config = dict(
    arch='resnext',
    image_size=32,
    crop_scale_min=0.8,
    color_jitter=0.1,
    activation='silu',
    depths=[5, 5, 5],
    kernel_size=3,
    avg_pool_shortcut=True,
    residual_init='zero_last',
    eps=1e-06,
    cautious_weight_decay=True,
    steps=4500,
    batch_size=128,
    final_lr_fraction=0.1,
    weight_decay=0.2,
)
Rows from block 11, named by matrix and row number. Rows with one number belong to one channel. Each number is 200 + 30 x the weight over the matrix's rms, rounded and kept within 0 to 999. All counts start at 0.
# convs1: grouped (4 groups) 3x3 conv (model.blocks.11.convs.1.weight, 384x96x3x3), inputs within the group 24-31, a 3x3 kernel for each
# convs2: expand pointwise conv (model.blocks.11.convs.2.weight, 768x384x1x1, transposed), outputs 210-279
convs1.89,162,210,181,203,224,201,184,201,160,201,216,201,204,226,213,192,196,200,104,191,122,157,185,180,104,165,121,234,197,242,205,145,203,228,188,261,239,217,225,224,179,212,225,205,231,279,205,253,241,224,224,349,248,263,207,198,210,215,210,219,211,211,203,191,210,200,210,238,219,202,199,210
convs2.89,192,206,198,195,181,187,214,194,186,203,238,209,219,187,175,222,226,205,207,197,144,196,224,220,187,175,218,198,227,199,194,203,208,149,196,196,242,219,192,183,192,177,215,167,208,190,204,218,162,198,193,170,248,208,192,241,178,209,246,180,192,158,233,275,202,234,193,199,217,162
convs1.90,180,203,202,203,176,207,214,228,234,168,209,215,192,149,229,221,235,231,116,151,139,207,157,220,261,255,269,251,248,232,200,191,205,146,203,153,209,214,237,188,218,210,139,186,188,137,214,192,161,275,196,114,207,173,208,204,207,189,114,200,202,217,215,177,188,213,177,99,208,211,221,230
convs2.90,203,220,207,261,216,204,206,223,220,189,184,206,155,215,184,225,170,192,198,232,280,212,167,214,208,195,198,203,191,172,213,232,174,204,158,190,193,226,209,218,210,208,273,191,178,177,193,174,209,154,236,223,194,244,189,208,226,195,171,231,183,184,162,184,180,213,176,217,198,225
convs1.91,188,207,223,189,109,202,213,202,214,177,189,153,211,217,202,153,226,165,196,195,202,180,139,181,192,189,199,146,216,146,193,272,215,117,188,120,172,209,167,224,244,216,140,186,158,168,220,190,205,297,239,167,182,183,147,174,128,203,221,197,120,202,144,195,205,185,229,215,226,203,243,203
convs2.91,219,217,184,253,222,171,235,220,216,173,191,197,207,211,214,173,173,217,159,225,159,170,196,219,185,194,210,235,146,202,227,207,169,204,217,227,220,150,168,172,261,140,261,235,252,186,227,177,182,197,194,195,160,229,222,173,165,194,179,162,210,205,153,179,173,130,150,258,149,220
convs1.92,212,179,206,189,170,181,197,192,192,177,191,189,178,201,185,171,199,201,201,194,207,202,200,189,196,201,191,184,203,181,170,138,181,197,176,199,209,199,211,201,189,204,197,214,228,190,215,197,216,258,216,200,227,196,161,193,178,180,224,196,173,179,167,173,187,206,166,203,190,194,199,212
convs2.92,171,207,197,174,187,215,205,207,187,207,237,229,249,241,202,161,197,278,212,218,197,212,203,206,150,149,219,213,187,192,210,197,185,276,184,184,64,184,192,213,175,235,198,200,193,180,211,227,237,191,157,205,210,197,237,156,210,164,185,141,203,241,208,200,220,176,191,209,207,198
convs1.93,207,206,175,207,222,185,183,192,179,203,223,206,197,219,206,206,203,197,207,200,213,215,179,204,205,202,218,204,209,220,222,187,217,221,218,211,184,192,175,192,155,179,174,171,168,211,211,208,223,237,222,223,209,187,209,199,225,204,184,217,226,204,208,213,221,200,196,226,205,207,214,201
convs2.93,194,207,233,218,231,217,237,226,160,239,189,197,183,164,218,201,203,187,192,224,218,196,184,202,195,215,189,176,194,188,224,170,180,174,231,187,178,188,245,196,161,173,221,212,203,185,245,180,207,174,216,183,212,214,189,194,178,156,219,211,220,195,177,250,220,201,246,194,225,196
convs1.94,196,209,222,198,202,208,197,204,211,176,204,187,179,202,200,181,206,183,188,182,190,163,185,170,188,195,189,198,180,179,195,136,163,194,168,201,151,184,136,191,219,193,164,179,148,184,203,183,204,232,193,196,207,210,182,183,157,200,207,210,188,189,183,167,177,183,177,225,213,170,186,170
convs2.94,206,229,271,241,178,218,180,204,207,236,206,198,219,199,195,193,184,168,171,180,204,190,216,211,166,168,226,125,193,223,200,204,159,202,202,204,242,205,192,182,182,205,188,168,224,139,202,219,192,208,215,190,184,187,195,219,208,176,229,184,212,196,243,194,250,210,203,176,251,191
convs1.95,175,212,178,204,221,201,165,213,152,129,190,146,188,237,180,147,185,126,148,175,158,198,232,191,163,201,142,269,231,281,201,126,203,272,218,283,196,201,179,203,231,194,186,187,186,204,190,173,211,242,191,240,199,176,103,192,128,188,269,205,140,182,128,134,179,144,205,260,200,143,188,145
convs2.95,199,204,246,214,192,226,174,210,186,214,229,202,248,187,209,208,205,131,174,175,124,202,182,192,139,207,220,152,211,215,230,207,156,203,186,172,233,188,164,142,191,170,248,191,242,171,209,203,193,242,153,224,200,186,190,220,172,173,171,168,177,215,220,222,268,215,165,239,252,215
convs1.96,176,196,181,188,236,209,181,194,183,213,214,208,182,151,178,197,168,201,205,211,207,213,188,205,224,218,204,188,188,190,210,198,205,194,205,203,239,194,247,195,119,205,236,184,251,195,199,190,194,177,188,193,210,194,177,196,189,200,242,204,179,209,175,166,145,155,157,160,166,141,166,134
convs2.96,214,223,190,219,159,154,190,218,226,223,177,200,187,206,206,188,199,199,281,216,208,203,196,189,224,198,184,196,184,195,202,215,257,194,222,197,190,248,246,208,207,199,240,205,157,192,201,281,171,216,188,201,198,166,192,195,153,255,208,171,245,211,234,196,223,256,200,199,195,231
convs1.97,149,166,159,190,188,176,161,178,167,202,182,183,171,196,172,191,188,178,155,220,170,220,289,200,163,224,165,212,188,197,200,152,197,183,167,196,298,156,315,173,91,172,258,169,276,191,210,201,215,146,219,214,212,199,177,212,182,218,201,199,180,186,172,233,198,217,179,105,197,213,186,229
convs2.97,243,170,158,222,193,143,225,209,223,192,264,159,169,187,164,229,189,216,202,182,196,132,137,179,188,197,218,221,164,175,236,258,230,166,246,201,223,200,167,181,189,217,247,239,205,235,203,198,267,258,170,218,250,114,226,238,175,218,213,250,215,185,187,149,191,214,225,256,194,181
convs1.98,173,215,192,185,227,221,185,231,185,104,199,107,181,263,138,127,183,91,143,186,195,196,228,196,172,206,162,229,209,248,200,186,203,211,221,218,261,188,255,191,138,166,258,181,253,262,190,268,208,121,203,289,203,281,180,224,194,210,262,222,186,230,177,236,198,210,191,135,195,223,188,255
convs2.98,204,190,204,230,192,144,209,238,242,265,252,175,243,183,245,161,200,179,203,215,135,190,229,193,177,186,209,191,206,180,179,216,179,152,226,165,182,181,186,131,179,144,235,248,250,151,184,251,196,229,179,237,238,164,186,191,180,169,180,180,223,235,205,200,211,181,190,191,170,208
convs1.99,212,215,219,222,192,199,215,194,214,247,217,249,225,152,231,237,223,224,210,203,199,205,171,205,208,215,214,175,170,159,182,170,173,174,175,167,213,198,221,171,188,176,210,176,206,111,111,124,130,94,148,124,137,124,211,218,202,229,216,219,218,202,215,189,212,205,203,239,205,185,209,186
convs2.99,217,218,198,213,205,176,194,216,194,210,200,198,184,193,185,193,160,172,191,217,207,169,178,182,201,210,195,200,178,204,217,224,223,218,218,215,207,186,216,167,211,200,217,163,194,190,253,218,197,192,205,175,294,202,199,280,213,207,229,206,240,180,197,223,201,207,202,226,188,193
convs1.100,186,202,189,203,237,212,209,199,200,218,224,209,176,183,187,206,214,213,215,209,203,200,179,192,214,216,204,168,171,168,187,201,180,163,179,167,190,178,199,201,186,195,192,180,216,98,68,110,72,45,87,100,87,95,206,215,208,209,229,215,197,194,190,173,169,184,176,161,186,160,164,172
convs2.100,180,201,192,210,163,224,200,193,162,251,169,187,181,167,201,189,176,199,230,191,205,229,201,198,205,213,197,193,179,173,202,198,203,241,184,217,209,197,238,215,211,206,188,185,144,171,209,226,212,187,208,135,286,201,203,302,223,200,234,217,196,208,218,165,202,249,204,189,197,172
convs1.101,175,206,194,195,235,208,184,201,205,238,201,240,180,110,179,247,194,222,177,204,194,214,211,196,195,208,163,214,199,216,209,190,200,202,210,211,242,167,242,181,137,192,243,190,258,158,186,158,220,259,223,149,203,161,168,214,182,203,234,214,189,210,176,181,208,143,208,260,201,144,208,156
convs2.101,220,198,160,192,169,177,198,213,211,198,166,188,177,229,168,158,227,207,250,177,171,209,197,177,206,220,187,216,195,191,213,218,209,186,181,196,196,247,215,176,239,213,210,180,228,237,196,243,151,183,209,218,185,193,190,185,204,228,181,179,229,226,169,182,194,195,207,214,194,208
convs1.102,200,201,201,194,212,202,207,205,213,217,208,221,211,187,217,213,201,205,189,205,201,227,230,213,198,225,210,211,210,212,201,206,209,201,209,207,222,186,232,184,180,189,240,191,213,184,193,164,196,201,213,181,216,199,190,208,201,206,223,205,185,193,186,164,161,170,161,182,172,164,154,151
convs2.102,225,221,185,226,191,180,199,242,201,211,219,183,204,205,201,198,191,206,268,197,179,187,167,207,220,202,215,184,212,185,226,232,259,177,211,203,194,290,210,203,189,213,221,168,168,203,199,213,190,234,221,208,195,174,213,193,196,221,196,187,245,197,209,225,220,229,200,221,199,204
convs1.103,172,194,188,200,228,203,181,193,177,213,193,208,176,129,161,210,157,199,198,195,204,202,182,196,220,207,204,175,179,182,188,186,204,186,188,183,250,190,255,201,147,204,251,203,253,181,203,186,203,217,194,177,207,164,178,209,178,197,247,206,180,200,170,187,169,135,181,184,179,161,189,152
convs2.103,222,224,187,219,175,185,213,237,206,214,172,207,179,190,196,190,212,203,216,190,193,233,230,164,222,207,194,214,207,196,204,216,173,221,186,183,192,210,213,218,198,215,204,182,196,186,206,276,193,196,176,217,189,163,204,197,175,217,207,193,244,249,225,184,206,243,203,212,200,209
convs1.104,199,196,199,197,209,201,193,183,203,185,198,207,165,158,184,200,184,186,190,201,158,199,210,197,192,203,181,179,188,188,184,160,185,173,177,181,196,167,202,175,177,179,201,160,198,133,106,155,124,57,127,138,122,143,176,185,182,205,221,193,191,183,189,148,167,163,153,172,171,142,169,150
convs2.104,187,223,214,199,177,174,222,206,188,219,158,218,184,168,196,162,162,193,212,203,179,218,217,193,207,186,198,186,198,164,197,212,187,208,225,191,192,205,240,187,196,238,207,156,138,220,205,235,164,186,213,161,274,179,213,257,184,191,241,166,233,255,226,168,211,259,219,216,203,162
convs1.105,246,206,249,208,177,211,246,208,229,153,182,132,162,173,168,180,176,174,212,205,205,166,159,174,180,198,196,201,191,205,204,186,215,213,206,227,158,217,156,197,225,203,190,248,167,187,135,199,105,21,133,174,118,192,219,198,220,200,176,193,213,182,206,160,194,171,183,223,198,149,189,166
convs2.105,184,223,195,239,158,208,142,251,228,189,126,230,219,221,212,214,178,178,207,239,217,189,190,222,181,208,213,220,209,189,215,211,172,209,224,197,201,178,199,235,185,229,220,215,167,193,244,259,207,226,233,126,287,188,226,269,216,188,204,152,205,206,186,191,189,192,210,211,186,170
convs1.106,190,209,188,224,226,234,179,224,215,192,157,187,180,166,131,197,181,189,175,178,195,185,188,185,197,176,194,210,200,213,211,249,239,186,214,197,276,198,253,158,100,166,270,208,261,182,193,189,203,204,200,212,211,191,201,223,177,228,244,242,165,221,182,200,200,184,174,209,184,207,201,200
convs2.106,208,214,191,223,192,190,190,200,201,209,217,190,197,196,216,182,176,170,185,187,180,140,240,195,222,204,228,229,207,168,209,200,186,187,190,209,188,168,156,111,206,132,208,236,254,200,209,215,190,201,194,203,212,176,189,205,173,163,233,215,227,196,154,208,193,161,174,203,161,199
convs1.107,230,216,256,229,201,207,270,230,259,176,201,161,219,178,228,163,207,154,168,190,177,236,205,214,188,216,178,171,172,180,178,245,200,178,187,180,151,183,118,137,224,142,99,154,141,204,192,173,208,198,215,168,190,170,213,190,214,217,161,196,223,214,212,147,189,141,184,231,187,112,177,131
convs2.107,231,167,177,241,269,209,180,253,186,185,177,225,183,259,204,201,164,187,221,244,177,183,145,224,200,217,216,244,196,198,246,238,170,197,219,217,197,213,163,128,178,208,236,172,239,227,243,150,193,255,257,261,131,217,226,118,236,214,163,172,214,208,138,228,187,143,164,250,184,223
convs1.108,85,154,116,149,210,148,99,164,106,176,203,203,193,177,203,208,194,162,253,239,272,200,120,219,274,231,267,118,143,124,164,213,102,137,163,126,285,182,329,202,79,204,301,199,300,241,206,245,206,121,206,260,215,250,140,187,130,172,216,180,110,196,114,246,201,210,188,141,190,242,193,253
convs2.108,215,146,167,225,233,137,205,247,284,219,231,188,177,214,193,187,209,187,154,204,193,166,202,175,140,258,215,208,183,184,193,219,209,196,258,155,220,139,175,155,192,142,237,293,249,251,194,224,180,254,146,225,262,141,186,197,156,198,120,212,230,233,165,109,209,139,150,170,163,250
convs1.109,173,199,191,211,229,194,199,195,178,246,219,229,210,166,194,219,214,216,215,221,197,226,180,208,215,221,207,148,176,138,187,223,172,155,185,147,236,184,236,198,146,190,219,163,225,137,142,131,153,82,144,125,146,122,202,211,199,204,246,210,192,214,183,214,196,200,200,192,193,212,195,195
convs2.109,211,190,174,204,186,191,177,209,207,237,199,196,159,167,180,210,202,207,208,213,200,192,224,172,199,214,206,188,193,193,222,220,206,227,215,195,200,206,222,184,208,194,222,203,211,221,208,211,210,172,188,175,295,219,195,287,186,201,232,207,230,185,168,184,193,213,222,193,204,193
convs1.110,205,197,212,196,210,215,206,209,220,209,208,210,204,145,197,210,174,192,209,206,195,210,179,196,202,207,208,219,198,203,212,208,198,214,214,211,245,217,231,201,216,204,227,194,209,200,196,179,193,194,199,187,201,178,194,195,196,187,210,204,196,199,205,175,168,170,155,197,164,157,173,154
convs2.110,188,221,163,236,194,161,217,235,211,186,195,200,220,217,191,186,193,217,263,207,181,180,149,204,212,196,199,212,203,205,233,206,221,189,191,186,212,260,207,209,210,221,228,161,119,219,223,249,185,223,193,213,209,168,222,202,193,215,201,177,210,238,204,241,204,260,203,207,194,211
convs1.111,221,184,201,221,125,194,231,170,231,209,221,154,168,279,200,176,228,155,237,220,218,167,203,151,201,169,188,203,195,214,214,194,195,206,182,202,141,192,138,199,336,192,89,235,150,199,207,217,169,206,183,184,195,177,230,193,229,198,111,197,246,173,264,209,234,205,203,262,211,189,206,189
convs2.111,171,198,232,192,239,215,203,166,157,191,143,264,241,189,209,221,155,239,212,207,202,207,198,244,221,215,177,206,235,157,197,234,214,205,207,240,184,196,225,156,205,216,199,158,177,184,217,142,215,249,241,201,197,249,175,210,140,197,199,170,205,163,215,229,206,203,207,236,216,221
convs1.112,193,194,199,170,189,231,198,204,224,215,215,195,243,84,238,213,237,229,204,232,197,212,115,204,217,216,198,116,170,167,162,284,240,119,177,190,141,162,167,157,307,173,157,193,150,189,201,189,199,204,201,181,213,184,222,206,222,200,154,225,223,202,243,142,192,194,181,270,225,159,211,167
convs2.112,245,195,172,240,304,173,211,250,133,141,208,204,148,228,203,216,176,201,132,205,131,178,131,214,177,236,201,246,215,210,255,268,160,167,218,269,203,121,170,117,172,164,269,210,228,255,189,96,216,189,200,255,143,245,195,138,182,160,228,202,226,155,196,256,175,189,121,269,153,211
convs1.113,220,222,230,217,207,206,223,215,215,210,202,178,216,178,205,194,202,179,186,190,159,194,185,174,180,216,184,208,204,202,197,184,188,187,196,214,185,182,180,195,234,197,214,201,217,130,106,135,94,40,98,125,89,126,208,214,208,211,213,213,208,217,213,191,185,189,171,171,187,183,193,211
convs2.113,196,204,206,220,188,189,193,189,177,216,214,190,153,191,201,213,174,226,217,223,197,196,178,202,191,180,207,194,189,200,221,217,174,202,208,199,206,186,220,202,185,178,183,220,150,216,217,232,216,163,204,148,315,221,213,287,205,203,239,198,212,185,203,179,201,237,220,207,182,189
convs1.114,188,196,192,202,204,198,191,205,177,233,186,229,208,155,208,219,205,217,72,138,53,144,228,134,78,128,88,195,208,194,228,276,215,164,212,194,221,180,248,184,203,185,241,212,213,188,230,180,227,259,207,162,206,174,198,210,205,202,223,209,199,208,178,217,217,222,213,157,203,218,220,215
convs2.114,209,163,156,230,232,137,233,231,218,231,247,185,207,188,206,185,218,193,195,188,171,165,104,193,150,105,197,238,171,197,267,246,187,181,204,199,185,195,196,173,199,205,247,266,234,165,207,185,210,170,170,217,227,196,187,213,160,208,226,193,220,207,177,189,185,244,212,221,181,213
convs1.115,211,198,227,192,159,201,220,199,227,183,156,201,178,124,168,170,161,175,171,193,202,199,209,197,166,191,161,197,228,220,211,229,211,193,178,175,284,258,273,171,167,215,234,181,249,209,214,200,223,218,218,202,209,168,183,212,207,206,187,200,211,217,196,181,188,160,199,244,199,162,163,150
convs2.115,208,168,185,277,226,181,165,263,255,184,215,195,201,181,215,181,156,154,133,213,190,174,122,211,159,204,235,201,232,230,246,220,161,228,265,200,200,130,188,172,229,176,213,232,239,218,241,172,200,218,237,201,206,185,203,189,202,167,162,176,209,173,169,215,230,181,195,245,194,174
convs1.116,177,179,145,178,159,179,121,171,164,206,180,224,207,165,205,208,211,246,216,215,227,206,196,213,217,223,215,164,168,151,149,150,174,161,146,170,262,178,318,151,55,188,287,168,315,227,204,190,204,206,186,198,216,214,203,209,142,210,211,218,142,202,198,179,201,206,176,212,161,209,165,138
convs2.116,233,186,187,249,217,100,200,205,281,240,220,191,163,196,207,200,205,157,202,190,243,169,224,148,221,264,210,156,179,168,198,212,202,264,261,202,241,178,255,159,201,142,224,233,249,268,178,199,165,206,168,239,216,117,173,191,165,212,149,205,280,230,174,158,258,169,222,159,225,226
convs1.117,115,199,118,172,293,189,104,191,142,212,189,224,149,223,170,198,185,244,182,192,213,183,187,202,195,191,220,212,203,187,226,207,198,229,220,191,283,169,292,182,4,150,282,163,287,190,196,187,200,209,194,186,209,190,142,205,139,208,320,212,135,201,167,217,185,228,223,114,180,262,185,223
convs2.117,276,94,201,92,105,257,205,133,145,245,199,168,164,188,134,199,255,215,214,99,217,172,242,101,246,217,246,174,140,153,149,180,222,209,109,76,223,200,245,247,317,197,191,155,217,249,132,246,201,141,154,224,165,113,159,179,235,198,261,273,137,221,268,198,212,170,179,167,228,137
convs1.118,104,204,107,181,302,194,108,210,107,226,206,223,176,235,190,240,205,232,207,187,213,221,217,212,217,217,214,217,208,231,206,186,209,232,205,231,288,148,319,183,0,191,284,125,300,206,198,213,198,204,207,211,195,213,143,223,158,239,343,229,157,230,145,231,191,250,181,120,213,236,191,251
convs2.118,335,45,207,121,75,267,229,149,180,240,231,85,119,175,124,182,249,213,208,82,235,170,267,65,267,218,240,170,165,180,147,150,222,215,69,86,199,219,253,240,310,198,193,135,218,215,126,293,206,122,138,203,224,128,140,222,232,241,285,333,100,256,271,208,231,203,226,149,206,108
convs1.119,188,202,196,208,226,221,186,218,186,214,190,205,208,182,185,205,188,195,157,198,156,191,212,190,178,192,164,176,176,174,179,206,197,167,188,168,257,175,259,178,115,169,239,183,261,173,167,173,164,143,175,164,185,178,177,205,184,215,251,223,179,218,185,218,168,206,181,125,174,206,183,219
convs2.119,229,183,188,217,190,128,205,214,197,212,228,164,178,187,187,179,189,203,201,187,192,179,200,177,200,203,203,183,204,197,222,202,184,187,220,187,171,199,223,192,177,209,191,195,208,212,197,220,218,172,173,204,242,202,185,236,166,183,231,211,222,209,197,194,214,228,197,196,175,207
convs1.120,163,206,169,196,206,189,171,214,174,194,164,183,179,193,181,177,191,178,146,180,166,212,228,204,161,179,164,146,204,131,192,274,173,131,195,130,257,182,258,164,147,176,209,182,231,218,219,213,205,215,205,210,201,217,184,223,183,198,229,196,176,214,176,258,183,233,191,77,181,238,178,232
convs2.120,206,185,188,230,232,138,222,273,241,229,284,174,198,183,191,226,171,200,167,218,182,157,154,190,148,153,236,204,181,177,248,254,192,183,228,244,211,200,189,168,209,194,208,297,248,179,211,198,217,184,209,212,196,191,205,216,132,213,176,193,188,194,158,153,181,216,262,208,195,241
convs1.121,173,206,193,202,240,237,189,222,198,187,164,157,166,164,137,164,153,155,141,183,182,166,159,188,190,199,157,233,192,228,217,180,233,203,201,240,272,201,264,180,106,158,268,184,274,197,197,213,178,149,198,222,204,210,159,215,168,215,262,211,156,215,155,203,199,193,186,152,198,212,195,212
convs2.121,212,234,215,198,175,184,232,200,208,225,207,202,226,203,193,170,228,174,240,188,173,145,227,198,220,190,250,213,185,180,188,191,224,184,195,176,161,209,172,173,214,177,202,242,194,170,181,261,214,192,190,193,191,169,173,191,184,200,233,196,221,226,219,195,200,196,160,172,162,192
convs1.122,213,203,210,197,180,206,197,206,214,165,143,161,172,154,152,178,162,154,179,196,203,212,222,200,174,188,187,247,227,254,232,205,232,255,227,265,260,228,241,215,165,209,272,219,252,213,204,177,183,198,200,220,214,195,188,200,205,192,172,198,181,202,193,183,217,181,191,232,222,165,192,164
convs2.122,204,194,194,268,191,177,165,262,270,210,183,208,253,230,211,192,164,171,204,231,211,174,147,184,173,198,245,200,209,199,205,219,144,230,248,210,200,160,165,136,179,185,230,254,227,211,239,231,193,256,209,206,229,172,229,199,176,157,123,166,210,187,152,245,193,189,194,222,224,192
convs1.123,194,200,201,207,172,211,215,202,205,258,207,229,200,139,193,229,193,245,8,144,58,166,306,157,36,139,26,218,200,237,204,189,215,244,222,239,218,158,216,188,151,176,241,187,262,132,195,160,214,246,203,138,201,129,199,201,200,200,187,201,207,206,196,167,219,155,213,261,224,146,218,165
convs2.123,215,208,197,216,222,148,216,240,245,167,238,200,224,197,183,183,175,230,195,182,95,191,169,197,197,206,209,188,214,198,210,242,158,155,199,189,202,174,149,87,211,140,222,179,267,209,204,164,134,178,208,225,211,191,196,165,204,178,146,168,246,190,195,187,213,172,189,245,190,245
convs1.124,228,193,220,202,175,208,222,186,215,210,217,186,238,231,211,179,209,176,215,213,182,205,223,208,185,215,204,205,192,197,200,239,207,211,217,212,208,227,185,180,237,192,193,178,200,197,203,196,176,200,218,197,209,209,205,192,215,207,158,192,222,191,215,196,166,202,162,150,178,188,162,207
convs2.124,206,209,192,235,219,188,195,238,218,225,242,205,234,207,220,190,193,188,272,228,183,162,133,218,232,206,212,190,197,164,213,256,269,221,240,210,195,304,162,206,164,193,220,182,136,170,240,237,224,271,206,172,240,188,223,223,185,242,216,164,227,206,199,235,221,231,178,243,207,228
convs1.125,143,177,171,166,205,192,154,203,172,242,202,220,204,110,213,213,211,206,154,215,172,207,216,191,186,203,167,120,162,139,165,264,181,134,167,130,260,176,286,207,203,230,233,222,272,187,192,202,184,241,184,172,172,154,189,221,187,210,214,211,183,203,180,219,192,203,213,195,204,215,206,197
convs2.125,180,175,159,238,227,145,192,228,252,192,214,211,214,186,199,219,163,239,194,242,218,206,166,176,175,166,201,211,194,214,257,210,205,254,203,223,214,189,217,177,177,203,224,259,232,249,205,163,195,181,166,227,175,192,198,179,179,223,169,192,202,194,140,138,214,200,253,191,213,239
convs1.126,269,213,242,218,170,185,244,189,211,231,204,228,245,179,256,188,185,207,227,222,226,223,155,209,213,179,200,217,208,237,190,189,202,175,150,179,140,184,118,144,284,147,89,189,80,201,180,216,214,203,222,236,202,223,275,223,266,219,121,202,266,173,258,163,194,140,189,246,162,201,217,186
convs2.126,198,181,195,226,335,192,206,304,138,183,225,222,191,236,169,235,191,220,147,245,164,176,159,279,217,191,211,233,214,273,278,198,165,163,205,308,204,208,237,124,218,210,198,163,190,196,162,10,232,215,244,223,190,309,184,173,224,115,181,224,205,139,245,190,146,200,186,261,218,234
convs1.127,228,170,253,184,138,172,254,210,217,185,204,178,188,187,191,170,190,169,157,179,149,205,233,198,156,201,192,190,181,215,192,199,211,217,206,217,150,238,143,147,240,192,138,178,161,200,189,184,205,201,211,189,214,218,215,174,247,184,122,169,244,201,215,181,209,190,236,248,257,192,247,185
convs2.127,179,214,177,264,264,175,190,309,263,210,155,236,302,198,244,168,176,144,213,236,182,141,100,237,178,241,218,237,213,221,247,283,232,220,306,259,190,173,148,154,218,198,213,204,213,214,295,205,224,288,196,215,190,122,197,154,217,228,147,112,259,233,152,203,193,225,183,230,177,210
convs1.128,119,209,117,200,279,183,123,187,114,181,196,190,218,301,218,181,212,210,183,180,183,196,207,185,194,207,184,168,197,144,207,201,218,163,213,146,218,206,213,245,148,238,188,199,201,208,220,194,191,197,203,206,209,190,170,212,182,224,303,220,168,209,156,215,211,210,202,137,201,230,201,230
convs2.128,206,162,206,96,115,382,201,115,93,236,182,215,192,199,106,195,260,219,231,165,265,328,305,156,286,180,218,192,152,176,132,123,209,219,0,126,199,238,317,294,327,251,149,135,136,147,69,274,167,92,191,168,216,224,159,246,313,228,328,236,0,200,330,229,179,188,235,90,217,5
convs1.129,190,221,190,199,235,215,194,204,188,240,190,224,239,95,224,248,218,213,208,214,202,221,154,219,238,243,222,204,185,183,204,268,198,167,193,175,229,170,248,177,213,152,214,170,222,170,179,161,196,212,169,167,196,195,207,222,190,206,190,211,189,210,193,182,194,188,189,215,148,170,191,168
convs2.129,212,204,165,215,242,176,229,264,182,213,236,188,184,222,190,195,184,203,264,167,178,183,146,194,238,228,196,234,181,192,233,251,248,174,207,217,227,243,172,184,209,180,249,185,187,225,201,207,170,190,162,237,167,189,190,138,193,248,227,204,242,218,206,194,174,244,175,247,181,239
convs1.130,211,206,198,205,176,198,206,202,220,265,225,238,223,154,223,226,234,227,195,219,200,217,210,203,204,220,194,190,180,174,190,163,190,177,163,184,231,152,224,166,118,177,215,158,221,120,148,113,151,147,156,126,154,132,204,217,191,217,199,196,192,197,190,176,204,177,200,241,192,167,196,163
convs2.130,194,206,218,219,221,166,200,238,200,233,202,207,172,182,192,187,166,210,182,199,196,172,201,200,182,208,209,173,194,198,223,242,193,219,201,216,217,200,227,138,179,174,221,201,241,200,233,177,209,176,217,162,247,208,214,251,193,159,212,208,245,191,151,194,216,178,209,194,197,209
convs1.131,63,173,61,169,259,138,55,167,85,253,183,241,194,70,198,234,199,242,193,191,201,188,169,199,193,178,198,168,182,173,194,221,180,161,160,167,358,221,386,194,149,196,377,208,394,204,192,210,201,187,200,208,206,206,128,252,115,247,312,225,123,236,135,250,198,216,186,155,185,224,177,235
convs2.131,274,83,128,199,215,135,180,218,295,191,230,147,87,279,181,202,190,196,136,194,203,118,176,103,133,267,216,244,160,207,245,164,146,244,257,121,271,106,129,204,191,162,209,255,283,339,216,224,182,217,169,268,156,178,271,75,140,202,132,306,212,180,99,40,176,162,167,239,195,285
convs1.132,197,225,207,212,252,242,213,221,217,192,163,168,160,203,141,211,196,174,152,210,170,223,243,196,173,180,158,235,204,222,201,194,210,198,191,228,297,198,275,167,102,169,293,205,306,196,197,198,212,205,203,184,218,214,187,227,176,222,264,220,184,227,186,240,193,209,181,129,175,228,203,235
convs2.132,203,201,199,212,181,191,200,231,183,238,200,217,223,210,223,164,210,177,226,160,150,173,192,196,214,227,252,227,201,177,186,209,200,162,233,150,171,194,159,199,256,147,207,215,280,200,164,234,198,194,203,265,153,128,190,194,214,189,218,185,206,201,190,202,199,166,186,193,179,181
convs1.133,222,206,213,204,151,212,213,198,225,263,208,251,250,88,238,226,211,239,191,211,207,233,196,199,215,225,180,212,183,206,187,238,200,180,162,178,263,213,242,155,196,174,220,165,237,177,202,159,187,234,176,169,187,118,215,211,207,225,138,220,221,202,203,181,212,169,191,269,206,183,200,139
convs2.133,195,197,199,249,292,180,216,239,213,211,216,205,193,200,215,175,113,173,154,207,173,152,133,234,205,225,208,209,199,221,267,252,202,182,222,263,213,139,169,95,188,177,217,214,205,190,243,119,209,214,196,224,179,181,193,166,182,201,197,198,217,173,136,194,220,138,186,235,194,238
convs1.134,227,220,211,233,207,213,211,212,213,219,193,238,214,153,231,243,212,229,218,214,216,209,166,205,224,226,228,168,144,141,171,137,153,146,151,148,184,201,203,196,215,194,204,212,192,173,144,178,141,130,162,174,150,186,223,212,216,217,205,202,222,207,210,202,223,211,212,252,225,200,218,197
convs2.134,190,235,187,233,191,190,187,231,175,199,191,202,193,202,199,189,175,161,187,183,189,183,154,216,203,251,204,217,210,192,209,219,232,218,222,207,210,184,211,185,212,199,230,113,208,228,214,216,184,198,194,154,283,163,224,287,182,211,245,209,217,193,199,256,173,188,183,216,174,178
convs1.135,153,177,142,177,212,198,154,173,149,313,203,300,231,90,225,285,221,275,230,196,232,229,188,210,254,225,234,138,168,123,168,285,167,140,174,113,244,171,254,162,122,164,229,173,262,128,203,157,206,249,196,123,207,147,172,224,184,221,223,218,186,201,155,205,244,182,227,282,211,192,230,162
convs2.135,241,193,157,201,233,184,169,243,229,211,207,209,154,191,197,186,178,107,227,197,167,177,185,151,229,260,201,213,184,185,226,238,234,257,218,220,233,231,168,173,226,192,229,239,263,202,214,168,171,151,166,218,186,198,178,156,152,288,178,213,268,219,156,133,180,175,208,182,201,244